A small audio frame classifier, trained from scratch.
Model: arch quartznet, depths [4, 7, 7].
Training: soap at rate 0.0031, 6600 steps.
Data: 26041 training examples, 64.9 epochs.
Rows from block 2 of a small audio frame classifier, named by matrix and row number. Rows with one number belong to one channel. Each number is 50 + 10 x the weight over its row's rms, rounded and kept within 0 to 99. All counts start at 0.
After each channel's rows are labels from the 100 clips, of 14848, where the channel reaches its highest value: "responds to" is what is common among them; "lies over" is the class under the peak. Only what is clearly more common there than usual is listed. The data: short made-up English sentences, spoken by a formant synthesiser in many voices. In brackets: how many of the 100.
# convs1: first pointwise conv (model.blocks.2.convs.1.weight, 96x96x1), inputs 0-95
# convs3: second pointwise conv (model.blocks.2.convs.3.weight, 96x96x1, transposed), outputs 0-95

convs1.35:51 49 39 53 54 53 45 49 55 42 47 64 57 67 52 26 52 58 41 54 58 52 40 53 51 43 48 58 57 51 52 48 43 50 37 43 47 59 56 34 48 61 47 52 49 49 60 40 48 54 47 70 52 31 81 35 46 58 53 44 40 50 40 55 56 59 40 41 49 43 62 56 57 48 54 39 39 57 53 63 61 61 67 59 47 50 45 42 50 45 44 34 50 46 06 66
convs3.35:65 39 54 52 31 61 50 45 47 37 51 35 44 49 35 34 64 36 73 35 62 45 60 43 65 62 52 46 41 59 59 58 71 54 41 34 39 47 36 55 46 47 73 38 46 45 43 45 63 47 56 61 44 47 52 46 54 41 49 62 79 39 47 44 48 61 57 60 49 49 61 62 41 55 48 43 54 37 48 49 48 55 38 41 51 56 57 43 49 40 43 41 64 69 50 50
responds to: clipping (29)
lies over: /t/ (65)

convs1.44:66 47 45 58 45 43 59 42 55 41 71 61 45 40 43 53 64 70 50 49 41 53 49 53 60 62 29 46 51 50 52 46 56 61 61 60 51 51 59 53 51 63 67 52 68 46 54 42 62 58 45 57 53 58 48 48 47 42 51 43 66 49 43 60 60 49 39 43 67 46 75 51 46 58 53 35 58 47 58 67 45 50 40 55 35 45 36 56 43 45 61 56 50 59 91 46
convs3.44:33 64 51 44 36 46 43 48 50 36 41 48 61 63 43 55 41 50 62 48 58 36 31 46 49 50 59 57 45 51 56 56 37 62 31 41 41 60 43 44 62 44 50 66 64 50 40 66 44 45 68 55 52 55 68 59 59 63 54 47 62 63 52 52 47 68 46 45 55 54 47 39 41 44 61 53 41 37 53 53 49 44 51 66 48 41 46 38 60 36 64 42 62 32 80 52
responds to: /s/ (89); mains hum (25)
lies over: /t/ (48)

convs1.72:64 45 66 45 52 59 54 48 39 54 43 68 64 60 56 42 35 60 62 62 60 31 54 38 47 54 37 53 32 61 42 43 48 43 68 31 50 55 45 31 41 55 45 51 40 39 55 46 38 54 68 38 51 47 55 49 30 73 46 50 62 53 51 43 58 41 38 53 45 32 46 46 33 58 31 53 63 49 65 47 58 37 45 39 47 50 48 62 44 60 62 50 42 54 46 44
convs3.72:39 47 48 47 66 53 41 37 34 47 53 52 41 47 42 63 48 40 44 59 67 54 43 51 50 55 51 31 47 48 60 48 65 63 48 35 53 53 47 72 57 68 25 46 52 37 68 43 39 55 55 60 44 55 70 63 51 46 61 53 50 68 51 44 55 52 61 33 37 51 51 37 47 41 30 62 44 62 57 53 41 61 43 61 52 34 46 64 35 48 55 49 53 52 44 71
responds to: /s/ (87); thin (high-pass) (32); "slowly" (25)
lies over: /s/ (33)

convs1.29:45 52 64 55 44 55 51 49 50 52 45 74 47 26 52 49 54 49 62 43 58 55 33 61 60 77 67 58 41 68 47 42 46 47 55 54 52 52 66 57 38 47 53 46 60 67 60 42 33 51 58 45 30 57 44 40 51 52 52 48 62 54 63 45 75 52 46 56 40 46 40 59 70 57 75 37 61 36 53 49 50 56 53 38 52 40 54 52 52 47 52 39 56 63 56 57
convs3.29:40 61 72 46 44 54 58 56 48 54 56 47 45 40 43 61 41 49 41 54 58 49 47 57 47 61 67 41 54 50 55 53 61 67 47 50 48 62 49 45 44 40 41 46 62 66 31 59 45 56 38 59 37 52 35 50 65 41 68 41 46 48 63 45 60 64 53 58 56 47 36 51 55 41 37 16 49 31 47 57 28 42 64 54 35 50 46 53 40 67 61 58 50 51 39 54
responds to: /ʃ/ (54); muffled (low-pass) (39); "she" (37); mains hum (25)
lies over: /i/ (35)

convs1.2:38 41 49 55 38 43 51 53 47 64 59 53 49 46 49 53 65 62 58 65 36 29 52 55 60 54 40 60 48 33 50 63 41 56 56 31 45 63 51 49 62 34 55 59 48 50 41 31 47 29 48 60 66 40 37 40 54 57 51 38 38 56 47 36 48 48 45 43 45 45 29 48 27 45 30 49 50 41 54 68 40 67 51 55 41 58 47 58 60 49 58 59 57 29 51 57
convs3.2:37 44 52 66 47 58 71 51 40 57 47 54 59 40 32 58 55 50 55 48 30 45 52 65 44 49 43 52 29 37 48 48 62 48 40 53 40 57 58 57 47 30 45 35 53 60 58 52 63 57 54 38 45 43 59 58 53 44 54 52 50 58 53 49 65 34 57 48 59 38 48 75 55 28 32 47 58 51 52 43 71 71 56 62 63 47 54 50 47 50 60 72 53 58 46 43
responds to: /ɝ/ (87); voice: child-like voice (50); "her" (35)
lies over: /s/ (31)

convs1.54:18 52 41 50 66 34 59 42 63 55 47 51 45 55 44 59 54 58 52 42 36 66 34 69 43 52 49 51 58 47 44 41 38 46 72 56 61 44 37 51 22 35 63 47 61 58 52 67 48 39 47 51 63 60 64 42 39 44 53 60 45 43 48 42 44 46 56 47 57 47 75 45 64 56 70 50 52 47 52 54 50 50 45 50 43 52 54 47 46 40 53 54 65 49 37 42
convs3.54:40 50 42 46 54 55 56 24 69 52 48 41 37 45 54 51 56 47 68 50 63 50 46 70 70 66 58 53 33 39 47 38 47 50 54 57 61 47 54 55 37 57 49 54 60 65 50 47 51 56 47 60 60 52 55 62 34 69 49 62 38 47 34 43 43 46 30 33 43 38 62 34 52 41 51 38 43 54 63 64 60 45 47 47 39 49 50 49 37 57 55 45 54 70 54 67
responds to: /tʃ/ (35)
lies over: /t/ (30)

convs1.0:72 54 42 74 54 60 63 53 42 51 48 45 60 42 38 49 50 40 38 58 30 51 54 35 58 54 57 37 61 61 46 60 59 62 69 34 54 35 49 36 42 39 42 59 48 41 38 45 51 52 43 61 45 59 38 54 51 61 62 37 57 46 59 59 39 34 46 36 48 52 43 59 61 57 45 67 54 59 48 73 64 42 30 42 53 52 39 47 52 50 55 43 44 39 67 44
convs3.0:58 50 49 43 51 72 38 40 56 36 59 37 38 39 45 57 41 75 52 55 69 49 64 55 51 58 53 51 46 54 39 43 45 48 61 61 50 54 50 39 56 68 63 54 47 43 52 46 38 53 63 45 53 38 61 52 48 68 44 51 46 37 49 51 45 26 37 39 56 49 37 47 61 62 48 47 42 63 55 49 44 76 29 74 34 46 55 39 46 57 43 45 39 45 56 49
responds to: /s/ (84)
lies over: /t/ (25)

convs1.60:60 61 45 47 59 72 56 44 43 34 43 45 59 47 46 49 39 47 58 45 50 61 27 56 31 48 38 53 54 46 71 53 62 25 55 70 51 43 33 47 63 65 52 56 51 54 55 33 43 51 55 48 60 34 51 51 46 41 54 40 51 43 32 43 71 52 53 49 53 49 52 46 51 60 60 40 41 47 58 44 47 34 56 44 45 47 35 41 37 37 58 59 55 45 74 39
convs3.60:59 63 65 33 56 51 50 45 40 45 63 53 59 50 53 51 43 49 36 61 44 43 39 60 64 50 47 44 51 52 31 54 63 45 34 50 54 51 31 32 45 79 60 40 31 52 46 24 38 51 40 63 53 63 39 46 45 48 56 47 51 47 65 59 49 51 50 42 62 35 48 40 51 38 54 65 53 49 44 61 47 41 46 66 45 28 48 55 51 50 40 48 46 44 67 66
responds to: /s/ (87); mains hum (30)
lies over: /s/ (71)

convs1.34:52 73 34 32 48 65 41 46 44 42 36 43 25 61 53 44 52 48 54 59 46 43 39 66 48 35 40 44 39 62 45 60 65 54 41 48 45 47 48 38 67 49 41 57 49 38 44 60 53 44 35 52 47 45 56 66 34 42 67 51 41 45 57 65 53 47 56 63 44 50 63 41 47 39 49 53 56 38 55 44 44 44 56 41 77 62 39 51 65 63 51 42 37 52 37 61
convs3.34:55 65 64 61 51 42 47 69 49 44 71 34 60 38 48 38 68 54 36 53 30 40 58 55 54 48 40 59 40 39 56 45 52 23 62 64 56 29 57 48 58 55 41 32 65 37 55 63 61 58 56 48 45 57 43 35 50 54 50 52 71 47 47 65 46 48 55 44 51 55 49 53 49 37 34 46 46 51 64 55 57 49 57 62 51 49 50 45 40 49 53 42 45 61 70 58
responds to: thin (high-pass) (58); voice: child-like voice (51)
lies over: /t/ (46)

convs1.57:36 54 50 34 62 39 33 53 54 47 53 28 50 61 44 60 43 61 44 59 28 58 44 45 50 60 73 51 44 65 41 43 37 47 71 61 51 50 28 48 64 60 39 56 49 39 64 49 47 64 45 40 61 47 47 45 47 43 37 59 60 51 53 47 49 40 46 63 55 52 55 58 50 48 56 45 44 60 42 59 48 62 55 35 37 32 51 28 53 71 41 46 52 33 43 55
convs3.57:58 38 52 35 35 57 76 58 54 49 54 45 51 45 36 64 49 39 57 44 53 62 56 50 61 72 54 54 45 38 62 55 43 54 50 41 47 45 63 59 52 57 52 29 36 39 72 38 39 63 30 27 43 57 48 51 60 34 43 42 43 42 55 56 48 60 38 55 60 57 58 60 49 42 53 35 51 50 62 48 44 35 57 41 60 55 41 51 69 49 50 48 44 33 48 44
responds to: mains hum (62)
lies over: /t/ (37); /k/ (36)

convs1.40:40 46 42 66 61 38 39 41 24 50 51 54 61 55 65 30 50 53 44 58 56 59 44 61 58 55 47 44 54 47 65 42 49 50 56 42 54 37 30 44 62 40 55 59 39 41 43 39 39 40 63 42 43 62 52 41 55 51 50 61 31 55 66 55 45 51 49 41 50 42 59 40 59 49 58 44 48 70 47 26 46 53 55 48 41 50 37 33 52 56 49 27 33 48 32 47
convs3.40:51 49 67 58 61 40 71 39 62 60 53 48 37 47 47 49 62 61 46 59 56 50 59 50 58 54 45 49 40 43 56 55 50 68 49 35 47 71 46 48 59 41 56 45 35 38 73 55 50 57 42 55 37 51 30 50 30 34 37 58 68 52 72 53 49 59 59 58 37 37 48 43 62 65 44 65 50 48 45 28 51 50 50 47 48 50 56 46 45 59 44 26 51 55 44 43
responds to: /ɝ/ (98); voice: deep voice (58); "her" (43)
lies over: /ɝ/ (58); /h/ (31)

convs1.64:44 59 45 53 40 38 39 54 62 62 42 48 41 50 57 31 61 48 67 52 62 39 35 50 64 54 48 28 49 58 42 41 51 49 43 33 57 59 35 61 50 63 66 64 33 60 31 44 61 45 58 29 29 50 31 41 57 42 49 56 49 47 41 46 37 48 50 47 52 37 42 48 51 56 46 58 65 77 42 55 52 35 42 58 48 54 55 49 48 51 52 46 42 53 43 66
convs3.64:56 44 39 50 40 58 52 41 59 41 45 56 51 48 61 64 46 55 74 71 58 79 47 47 67 39 39 46 51 48 46 49 62 35 58 71 45 36 44 55 59 46 44 57 55 39 65 47 63 55 38 48 65 39 64 57 50 42 48 65 53 51 39 60 36 32 57 45 46 31 39 49 56 52 65 61 65 55 45 46 30 42 51 52 38 55 36 45 46 62 45 52 45 53 56 44
responds to: thin (high-pass) (92); voice: child-like voice (54); whispered (29)
lies over: /ɝ/ (40)

convs1.88:76 44 52 69 45 53 60 57 55 44 50 59 59 67 76 46 48 56 56 63 37 48 46 35 33 41 59 41 30 56 62 50 53 43 40 39 53 33 45 54 42 49 58 52 42 42 56 40 46 37 61 46 48 50 70 42 57 54 29 60 44 44 55 49 35 43 57 49 52 47 50 50 58 63 57 55 50 68 47 50 44 64 53 35 47 43 38 56 43 65 58 71 49 31 51 58
convs3.88:20 63 53 47 58 62 46 46 42 38 30 51 39 54 55 45 56 56 56 42 56 45 53 62 47 45 48 45 56 58 46 48 43 27 24 49 56 48 55 64 61 40 39 58 48 47 53 34 27 46 50 55 34 57 33 50 59 44 48 62 42 55 30 39 54 42 46 56 47 48 55 62 71 63 33 66 57 44 56 49 38 64 33 52 63 48 52 54 41 48 52 55 42 46 62 51
responds to: /ɝ/ (80); /tʃ/ (35)
lies over: /ɝ/ (49)

convs1.76:53 58 55 35 55 42 36 56 56 41 56 45 52 52 56 51 53 47 30 46 52 50 52 51 48 39 68 56 39 46 64 52 32 56 64 49 37 50 29 26 44 28 49 52 57 42 56 55 41 52 59 37 55 41 53 46 22 53 50 58 57 59 61 53 43 74 48 63 51 49 49 48 69 40 36 41 51 55 59 41 62 62 32 56 57 56 54 33 50 54 51 33 61 48 59 62
convs3.76:40 44 52 46 44 51 60 44 54 36 52 55 54 44 53 51 40 61 45 63 65 56 57 64 48 23 59 56 46 54 60 54 48 62 46 44 58 59 22 49 46 67 57 71 45 65 41 39 49 61 62 69 25 38 42 39 50 55 33 55 57 46 58 59 47 58 28 48 49 58 59 53 47 48 38 39 43 55 51 45 31 63 52 53 63 37 51 68 48 45 54 41 43 47 56 50
responds to: voice: child-like voice (64)
lies over: /ɛ/ (37)

convs1.61:44 41 38 34 51 38 49 51 39 50 56 51 34 40 40 36 40 53 41 54 45 57 44 50 40 60 43 58 69 53 60 60 29 64 50 57 46 38 53 49 56 54 65 64 60 50 43 61 48 33 40 44 46 40 44 47 47 42 45 50 54 51 62 40 60 52 72 51 49 34 26 38 48 36 41 63 48 49 68 53 42 59 42 47 54 45 52 38 42 28 28 52 58 57 69 60
convs3.61:64 51 31 63 60 37 70 60 73 77 48 41 43 35 56 60 55 56 55 52 46 48 60 53 48 57 23 52 45 57 64 50 52 40 63 46 57 50 43 54 45 47 45 48 51 41 41 63 60 42 49 63 31 47 42 63 54 42 35 53 49 60 48 61 57 59 35 53 42 53 44 45 31 57 43 53 38 49 40 62 44 42 53 44 54 31 57 47 46 56 33 56 65 44 63 53
responds to: /s/ (85); mains hum (29)
lies over: /s/ (72)

convs1.67:41 49 51 29 51 52 69 44 35 44 63 59 19 53 63 51 51 55 48 42 49 55 55 44 52 70 36 39 45 42 54 41 45 52 37 51 45 62 59 58 43 50 64 53 44 50 39 52 48 59 63 52 55 60 73 70 60 40 51 50 53 49 51 45 56 35 57 32 57 49 50 59 47 46 57 58 55 50 47 65 58 44 45 66 51 50 47 81 35 53 60 30 56 34 46 54
convs3.67:56 49 42 52 64 58 53 31 63 43 52 45 32 65 59 46 52 39 32 63 47 31 44 27 48 68 45 49 52 64 49 65 38 63 56 41 40 58 42 50 33 46 51 51 49 56 44 44 34 57 57 51 54 67 67 43 55 48 43 36 63 69 53 47 31 40 40 43 57 51 49 28 34 31 41 50 52 57 59 46 53 46 44 43 42 50 45 34 51 47 45 41 50 46 44 38
responds to: voice: high voice (79)
lies over: /z/ (51); /s/ (34)

convs1.27:44 44 43 39 68 62 73 55 42 41 49 50 44 33 57 32 59 55 37 55 58 54 67 43 30 50 51 46 70 38 50 49 55 40 47 40 41 56 55 59 53 38 44 38 41 43 37 46 57 72 45 39 35 47 35 53 48 45 55 43 38 33 64 54 36 48 72 64 69 60 51 52 61 41 56 50 54 44 55 40 31 43 60 55 45 45 51 47 53 46 46 56 43 58 37 59
convs3.27:43 60 42 59 54 52 46 69 43 67 56 44 48 33 53 53 51 38 68 34 49 59 49 51 38 57 41 62 41 32 33 50 68 58 66 57 52 48 59 52 40 53 51 56 41 49 39 53 51 65 59 49 57 37 53 61 49 65 49 55 37 47 55 46 45 46 53 56 63 60 45 39 63 47 15 56 49 59 61 42 36 42 60 44 47 79 62 46 51 62 55 38 52 47 54 58
responds to: mains hum (95); "she" (26)
lies over: silence (92)

convs1.36:45 42 63 28 58 36 55 57 58 43 42 48 50 41 45 62 62 47 43 53 36 67 42 43 47 50 61 45 63 74 53 53 66 45 43 35 59 56 58 56 45 31 55 23 61 43 29 44 35 23 41 50 49 57 41 50 55 54 51 46 37 66 46 53 66 58 68 51 51 54 45 43 37 45 50 47 45 45 45 49 41 64 49 33 45 51 48 52 46 56 52 66 58 51 37 53
convs3.36:64 58 45 60 39 40 32 31 43 46 59 51 44 72 45 66 51 54 52 23 53 66 47 57 53 42 48 50 66 60 33 44 57 48 39 55 43 69 56 42 45 60 51 38 45 53 41 54 40 57 51 44 54 40 41 36 45 45 63 55 58 44 40 57 56 29 48 68 37 53 42 49 36 50 37 61 50 63 52 60 54 47 49 63 50 47 39 55 49 31 28 37 49 59 42 47
responds to: /s/ (89); /w/ (64); voice: child-like voice (61)
lies over: /t/ (56)

convs1.25:63 59 43 49 66 32 56 61 48 73 44 52 44 74 69 56 33 50 52 59 55 44 50 52 48 33 51 41 49 56 48 65 60 35 48 52 49 36 58 56 38 33 44 33 55 60 54 62 36 51 54 59 34 63 55 29 45 64 28 56 40 48 55 58 42 49 57 51 49 42 56 49 54 53 45 46 58 44 60 45 54 36 48 57 46 54 33 71 59 50 36 42 62 52 42 59
convs3.25:54 37 40 41 38 47 64 52 59 63 48 49 36 46 61 48 58 46 58 51 48 50 59 44 56 71 53 52 54 51 46 58 68 55 46 32 68 66 45 62 51 46 43 72 46 43 52 54 45 44 42 55 78 50 33 42 56 46 73 50 40 60 45 58 49 61 36 55 50 30 45 59 49 48 63 36 40 51 41 42 65 51 44 53 47 43 40 35 38 64 53 49 52 64 37 34
responds to: voice: child-like voice (60); "where" (38); "is" (38)
lies over: /ɹ/ (60)

convs1.5:56 49 43 47 53 66 46 50 47 51 42 49 58 25 49 63 42 65 41 66 62 48 48 57 57 49 54 47 57 36 45 54 40 48 50 50 62 50 48 29 44 35 42 63 59 48 44 54 52 43 47 63 58 42 49 45 62 46 54 46 46 41 65 45 59 56 68 57 54 49 36 58 64 40 48 45 50 59 32 64 62 61 51 59 54 52 59 62 13 42 48 38 43 60 74 33
convs3.5:45 39 60 55 54 66 51 43 36 51 54 45 61 46 38 40 54 44 60 39 34 48 47 37 48 55 51 64 63 56 54 38 46 59 49 59 37 42 73 26 46 45 49 38 73 46 46 43 52 63 52 55 46 47 44 54 52 63 39 54 32 67 56 51 66 32 32 55 48 49 37 64 54 39 42 61 30 34 55 42 57 36 42 49 52 47 55 59 69 52 51 45 64 41 48 40
responds to: /ʃ/ (48); clipping (37)
lies over: /ʃ/ (33)

convs1.66:40 27 61 71 53 56 39 46 47 64 35 36 55 60 44 48 46 41 45 48 73 60 46 39 55 52 71 34 30 46 42 42 74 42 50 60 53 54 59 66 46 59 57 36 52 46 39 54 42 36 53 52 53 39 56 57 48 60 36 32 48 39 69 66 52 50 57 50 33 42 50 59 51 42 35 46 50 50 39 49 48 48 47 45 47 47 44 52 54 65 41 48 34 41 62 52
convs3.66:38 75 36 51 50 57 35 48 48 62 53 32 53 39 43 43 44 46 65 48 59 59 47 49 60 49 60 45 53 52 40 36 52 57 46 58 52 53 45 54 45 54 44 39 64 56 42 41 44 44 52 58 33 55 58 41 45 46 52 74 42 47 43 64 60 43 39 62 49 58 53 56 71 50 50 35 54 63 29 64 38 39 56 57 46 46 57 60 64 41 51 25 58 25 42 64
responds to: voice: child-like voice (96)
lies over: /i/ (25)

convs1.81:58 45 55 62 73 44 59 46 41 60 53 54 49 63 61 32 48 24 41 53 52 58 53 55 58 44 30 43 68 43 40 64 59 60 55 50 46 52 52 57 60 43 73 64 55 53 44 44 40 53 44 59 67 61 40 56 43 53 54 49 62 51 54 54 56 53 44 46 42 50 51 59 51 53 35 36 38 40 43 46 27 60 52 57 39 67 46 46 25 47 60 53 73 41 49 59
convs3.81:61 43 45 39 37 52 54 51 36 43 47 69 57 46 52 57 53 65 38 28 45 52 35 44 66 49 53 63 52 51 58 40 43 45 43 61 64 43 54 61 28 55 54 53 57 35 38 35 46 31 45 51 57 49 58 65 58 54 39 56 64 47 33 40 40 42 55 47 44 55 39 40 60 43 55 38 59 62 73 67 52 35 37 37 67 42 55 67 55 48 51 52 51 50 43 49
responds to: /ʃ/ (60)
lies over: /ʃ/ (49)

convs1.62:43 60 49 53 60 75 48 31 45 46 67 67 50 53 41 46 37 32 51 60 48 51 44 40 33 41 61 45 50 69 45 41 55 48 48 51 52 51 50 59 64 36 54 44 41 53 50 40 69 52 70 47 53 52 35 34 51 58 33 38 56 33 48 57 36 55 49 49 60 36 46 45 53 46 54 60 55 43 56 77 39 60 46 52 40 40 61 44 32 57 65 42 53 52 51 36
convs3.62:53 44 50 42 50 69 72 40 50 53 61 49 60 49 58 54 52 47 49 40 58 52 60 46 59 49 49 68 52 65 55 41 44 76 44 43 39 56 60 57 53 48 59 49 43 52 42 67 45 49 35 65 49 47 41 47 43 60 47 43 38 54 39 54 61 42 42 46 59 52 25 53 54 57 34 30 53 64 78 43 66 39 43 44 65 44 59 43 53 47 29 44 39 66 52 52
responds to: /tʃ/ (42); "she" (28); mains hum (25)
lies over: /ʃ/ (36); /tʃ/ (26)

convs1.23:62 38 50 30 47 57 64 76 47 35 49 27 59 43 53 38 41 45 35 53 41 51 58 54 43 50 44 39 49 67 61 50 54 43 53 55 49 44 51 53 38 48 43 48 39 47 50 48 38 52 42 65 49 42 43 52 40 53 56 55 38 40 52 49 47 56 43 59 29 37 51 47 69 35 35 55 63 56 44 48 48 30 36 60 59 49 70 42 73 54 47 50 74 54 53 60
convs3.23:54 47 52 55 48 58 76 52 51 40 30 38 53 48 61 45 67 65 59 50 66 66 46 60 53 47 60 48 61 36 41 76 49 64 42 52 51 56 54 33 65 52 49 42 47 43 46 56 46 64 48 69 52 38 40 55 34 42 49 61 44 41 56 51 64 46 60 53 69 59 39 50 35 40 40 35 32 46 43 58 55 51 56 64 31 53 57 45 43 51 63 58 52 59 39 46
responds to: voice: child-like voice (88); /aɪ/ (68)
lies over: /aɪ/ (47)

convs1.15:46 60 34 54 45 54 27 58 55 51 46 62 41 60 35 51 58 64 63 29 61 58 58 28 58 56 55 38 55 46 44 55 66 46 45 54 36 48 46 54 41 30 42 58 54 46 50 64 37 48 57 35 50 49 60 65 43 50 49 54 45 43 36 53 56 49 45 54 56 51 66 53 55 35 67 17 49 56 50 51 60 46 38 49 28 44 52 61 48 50 53 48 44 42 48 70
convs3.15:53 51 73 41 63 50 35 54 62 56 47 40 44 54 31 61 50 55 54 51 52 38 77 45 49 56 44 58 45 70 32 46 53 47 53 44 60 51 45 55 63 67 47 55 43 45 64 37 60 39 48 45 41 60 55 34 53 35 60 39 55 55 56 44 70 67 62 50 49 41 48 51 43 34 46 49 55 62 52 33 49 54 46 58 36 35 42 51 56 38 42 58 53 65 58 27
responds to: voice: child-like voice (76); "where" (35)
lies over: /ɪ/ (28)

convs1.16:45 61 47 65 55 38 52 58 45 31 59 54 64 57 53 44 54 56 49 57 59 45 32 39 41 37 71 63 46 55 49 54 64 51 51 50 43 63 39 61 25 60 54 58 48 50 60 51 26 38 53 49 52 54 49 52 52 73 54 54 58 44 45 44 52 50 52 52 52 50 46 66 61 60 76 66 65 46 49 46 50 41 53 41 40 33 45 45 35 55 69 37 51 69 48 62
convs3.16:53 68 60 49 40 55 39 47 41 56 44 56 47 52 49 53 56 50 51 52 45 56 63 61 48 70 37 39 34 58 60 54 39 40 65 75 50 52 35 61 35 50 38 54 45 64 58 59 49 37 56 56 52 37 57 77 46 48 52 46 57 57 77 70 53 39 35 46 60 56 59 49 59 45 36 49 46 37 40 57 61 45 50 48 33 54 50 46 42 60 66 34 46 59 50 60
responds to: mains hum (47); /dʒ/ (30)
lies over: /ɹ/ (46)

convs1.21:71 51 49 53 45 53 50 62 43 46 50 61 67 52 62 57 61 59 46 60 63 45 57 48 49 50 47 58 35 48 29 40 33 55 60 40 41 38 54 43 54 89 35 45 51 53 54 58 40 38 46 38 47 43 52 39 41 60 64 47 53 36 46 40 46 54 53 40 43 54 56 60 53 70 49 21 42 67 41 70 49 47 45 47 53 46 49 46 49 52 44 63 58 55 57 55
convs3.21:42 48 39 49 60 50 51 49 54 41 52 39 57 47 50 49 49 57 41 55 55 59 39 56 60 39 59 43 43 29 36 44 56 71 55 42 59 83 71 52 57 55 65 73 62 42 61 50 45 56 37 51 53 54 50 50 48 41 57 51 63 37 46 43 55 37 63 28 34 45 45 57 40 46 47 62 45 47 28 47 42 43 51 46 37 49 36 54 42 49 35 70 58 55 50 59
responds to: /ɝ/ (98); voice: deep voice (61); "her" (39)
lies over: /ɝ/ (47); /t/ (27)

convs1.38:27 42 61 67 53 55 61 48 53 51 53 60 50 45 50 51 43 53 45 52 32 55 44 61 61 57 49 63 61 40 45 47 69 51 59 42 52 65 45 57 56 34 47 61 44 61 44 39 68 32 46 61 47 31 42 46 62 47 54 79 63 48 43 59 50 66 60 47 46 36 43 58 38 50 55 63 47 31 57 46 41 65 47 65 52 28 57 38 49 53 53 64 42 47 52 63
convs3.38:31 60 66 52 45 60 70 48 46 49 58 51 70 63 52 44 49 50 73 53 43 23 44 53 72 52 60 63 39 64 46 48 63 53 46 51 41 61 62 42 52 37 51 61 56 38 66 65 58 59 46 41 36 62 54 40 41 58 35 35 57 44 48 55 44 52 40 44 43 67 42 33 55 48 57 50 53 45 45 60 56 60 45 41 44 64 52 71 60 54 52 56 50 57 47 52
responds to: /ʃ/ (61); voice: deep voice (60); "she" (40); muffled (low-pass) (30)
lies over: /i/ (47)

convs1.43:41 31 59 51 45 55 57 47 52 50 48 47 55 31 60 39 42 43 56 53 61 51 38 47 54 54 22 75 56 44 47 47 55 72 57 55 47 45 28 55 49 58 62 51 41 57 47 42 61 48 45 44 60 61 37 58 65 63 58 41 68 32 41 52 43 41 64 27 65 54 47 50 58 50 38 42 49 46 51 52 49 50 64 36 67 45 44 46 39 45 54 51 41 51 43 71
convs3.43:49 47 52 62 37 46 40 42 49 37 54 68 49 40 38 71 53 42 39 44 39 64 52 45 46 48 57 25 38 51 41 35 62 39 34 56 32 49 45 59 34 48 68 65 52 37 40 52 55 61 50 50 39 55 42 68 35 49 44 53 47 59 50 29 45 43 40 67 40 33 54 44 41 48 39 46 56 45 61 51 52 65 47 38 66 64 44 48 55 58 51 60 36 53 52 57
responds to: /ʃ/ (63); mains hum (32); "she" (29)
lies over: /ʃ/ (52)

convs1.1:56 76 54 56 33 53 47 52 55 49 69 54 53 38 47 43 45 66 54 36 35 48 39 38 43 52 55 58 52 66 45 43 58 37 43 37 39 61 60 53 41 29 38 28 45 33 63 43 55 57 42 38 42 51 57 55 40 63 54 54 34 59 46 48 51 46 41 26 50 40 55 36 50 59 39 49 62 60 54 41 58 55 34 55 36 50 42 48 53 55 54 57 38 40 49 33
convs3.1:66 53 44 41 50 50 46 35 54 45 62 61 70 63 55 57 40 50 42 35 53 46 56 59 62 58 55 40 29 62 71 36 43 42 43 47 32 45 37 51 36 50 41 61 55 58 45 20 48 48 33 48 43 53 52 51 57 52 55 53 38 44 51 50 52 51 50 46 64 63 48 50 52 47 31 37 56 53 59 48 43 48 32 26 54 42 62 47 61 38 36 53 55 50 56 68
responds to: /s/ (93); /ɔ/ (68); voice: deep voice (66); "saw" (46)
lies over: /ɔ/ (59); /oʊ/ (26)